Weights of a small multi-label audio tagger.
Model: arch conformer, activation squared_relu, layers 6, width 384.
Training: 6100 steps, batches of 48.
Data: trained on two synthetic voices taking turns or overlapping, over music, noise or silence, 26041 training examples, 11.2 epochs.
Rows from block 3, named by matrix and row number. Rows with one number belong to one attention dimension. Each number is 128 + 32 x the weight over its row's rms, rounded and kept within 0 to 255. All counts start at 0. Numbers have three digits each.
# q: attention query (model.blocks.3.attn.q.weight, 384x384), inputs 330-383
# k: attention key (model.blocks.3.attn.k.weight, 384x384), inputs 330-383
q.258:138112109178179060064131121111067106117101136099153104130138110114163155147114131111162148141138106115170113133165152096123154082082092123093103103134161085087167
k.258:095149151096107162107183121157156197147172101160146113150084100096188136105163116127158085117157156087170096099144183114176118146078179129153174165174154142147115
q.259:158120137177124122189148107106152096126161113167066101132153126099147150117160125088126171158180082110065111106163154118183130157117134067090128169098164103174200
k.259:062147106139125145143094166069070167143098119110146112082179084102087111106127137085082132139153152105091144161151088172114168097163072147128117093132112071121184
q.260:116101134133111133059101121176107104095149103187158151123126178087079146078119134101130187123207147124099102123130103130085158137137169135189187105063149115121124
k.260:184177120171118149068114058116099101134132161137188105138150117116132185164160080126183086140095114132085126092154106120196143132140110138199086126098064101161134
q.261:117087077176136129101131089190110153160100156075194091119077073116140166126104138101136155153127102115113148157160153134137152067093157136130185127105072095126133
k.261:129167112091157175189111124131153201089124089118131164164120135142156089163109121114107095122166120130122124099145145127118125131178192101164161172198142115211050
q.262:170129026119087139150071092171080102112101147125094140144125176162063088077136160093116112133122161092156113136101122146134129097106167180097182083120158140118088
k.262:133124180130085094124123078169115150140072148084206166117126118153145113181129106091144040072113133155076127123112125135086146133101166138168070089113153136105080
q.263:141109071139137170186167134129118091159128100126157101182120176123143116169098128095138137123143138159146113130102111123058140089164068141110080127132152169122072
k.263:123073166147110064114151149158152146122172160131089135085107117109137159165166132152104111114111167136165131117094148077137158165116121152146131135131148119171202
q.264:147128121132137116125118124195106139107168102092126099108082155127084106168141137171142129154106112103178095138102148070096138177075105120122098154121178131114111
k.264:155183103160103111127056108122124191123133173137160038152083129194076120134116091158130090098133149101115141146169107115140116137139179123117116128147175110169128
q.265:093120101115114116109126139119174073109090176164156076100123125136125107127116199103135151143143124107096161112147195079152130120158090175103148144150143192077161
k.265:162128174109154088180156085077151154128146084076114128087136123169130125102115112157105108094059136061080160102145133206043165106091109120125146131123097098142117
q.266:103133110147158140168131106184115109152115132157120137109150139156150167139130084151080109106168128124128131104079130126184133148132138104203158056087119139057108
k.266:171063165106108124160143159101136173091166134139149157142151198130109146185159103103094136109198109125094126179167061167093143115126105137187164163124089132119128
q.267:114096125116102133104104195150124074070108188120185130121093168131166140101159152208123042102087161124117153087126115153147073107114144106072142158159098173102076
k.267:082091162092163154159202071166100122107129097137072159085157152167125125122167134146159100136092139130120095128125141155133164153054139168163193135085098185152152
q.268:091075114159078145160122134124137088142174142160127112091135197142169135175193159115133154203131177154139129124076108117169097161108153121141160111154121129193146
k.268:088132126104161168155126097159102096126108097099104153068078147129121075040176147139089034077125149106168172208111068110086085142180069155155140069140137173111114
q.269:117090171172092137145172156126100110166161101079124134180201113087145127165164196106103173122134132198166161151123130117136148038137158123155069131121171115195149
k.269:098172116141117103159113112103130153161100135132085106137113136113089141103103123105119133178155140103199150114147097132089104144160111114067135109159142084157119
q.270:145155151079131135086172101082135162165104096150165161090134108139176138129089105162096118150110167121138135165125144140126114148177141084102087087125150114097171
k.270:148107111163140238161149156164095105111093156112065046170171138095086095104150109098127153095111139104143157114119150087102095139070164122122131092124108114163092
q.271:160130107090117128102068185144167102126120105144145083097200156151121132172075127118076118187089162069118125130154202167142115132079116109175142111086159155131085
k.271:112125155146151155139192118094141152138104109123159082070120115163113131073132144086138108107114157127129111151112093125120114105129126120088081096143140145142166
q.272:150155165177155148101048095119129117120090213181139105139208087108068130106100136125160138113150161089148114085126125132151182149172136159061193097149125199105126
k.272:071097165162099121133096097121146140134112102102121158109104119120122060149134145187056088178156083113171172129077123137106133102036138139181119130115151158141143
q.273:109154163053159144174073080087139174138085124150102109124159061124107120125109166113116134150146152138161177153135132125115117069204091148153152106182176109134195
k.273:116071057094162129107177178082140107132114074123092148223144129162192180101126109165124114161133074093050114094064093158125142087116087082124125143093076138089084
q.274:134113163149091092194147173069141149103164109118072190159173139090108124122146102165150097097153112184153126129156155147166147112151174093145102097079144080124123
k.274:127122082126092102139152129133100072090083249169165074151126091110108156124122102103158216177145158121112137217166121124140164122184142111134149105157089075165110
q.275:100142130089101105133109121178194158090131163119111116219106063111136121139058127165104125142116140147141118123073137136106144181143095137147183159151072101127160
k.275:134147130047122185164119137101153074132107083148146113153178134142165157041139127152110108133125120085109088146123134161107116103202131143136111151154115117076106
q.276:149113175193122181187089079199107182116116094186145196087068186181124177126138101125121116154108119101164131146153129130107131203089084101144124160124176068090143
k.276:136201141114145098047129123140113148127140137123174132088143148120131174158104157113071065166072129124124150136106109094110132085164107077212071098130130119112113
q.277:158155088106191131155165188078144110101156153073107160114130088149096114096161129124072095141144147107059171077118137101193110124071105160087091158137116105121118
k.277:160100177098187088146106108082137125087191144125111145140089153129123174122089083085158176135129045168177111146103185201093129139081124125154152092130112161139154
q.278:096112085127115078152185171170129096105208112135149134150101172146144135153105112148111144153145126094156090091076131103127143210079100138104175154071120159172101
k.278:118123101142112092179104111156091136106103138080175094134133109137136104125091127173100089128155087178140109139123142094104108194176118154136097055127171148124178
q.279:124155179141114119140102103079111110132068168120166104087137110083167183079144136187168113122166120078145137130086108124102139101132090137120139149174097106152115
k.279:056116075118148135161109169149133118134062126159044126144127080129147133174152136147154086153094139154123110144142118138158107159129129210108138114117120101158140
q.280:154098162102138152083109125139175145146171125120140176119119118096098181139103104117039130107058118061121176129175142162128049173160136080090052224146124073130087
k.280:145157124076133167102151061082188071159116055132157114119159136107126157154178144133157161178192183115135108129107117130127160084110085145059154122079117108182186
q.281:138243152116150090142083173166136137107101136112148173138125100199152089122125117142112085152086086111128123183139098146155108138105102154089114154185067155120161
k.281:148110186062112139122116148213107120146085102145126193158147150104192144093134105167168097173109116161116087168112119124101114109138095117147165171059135138157154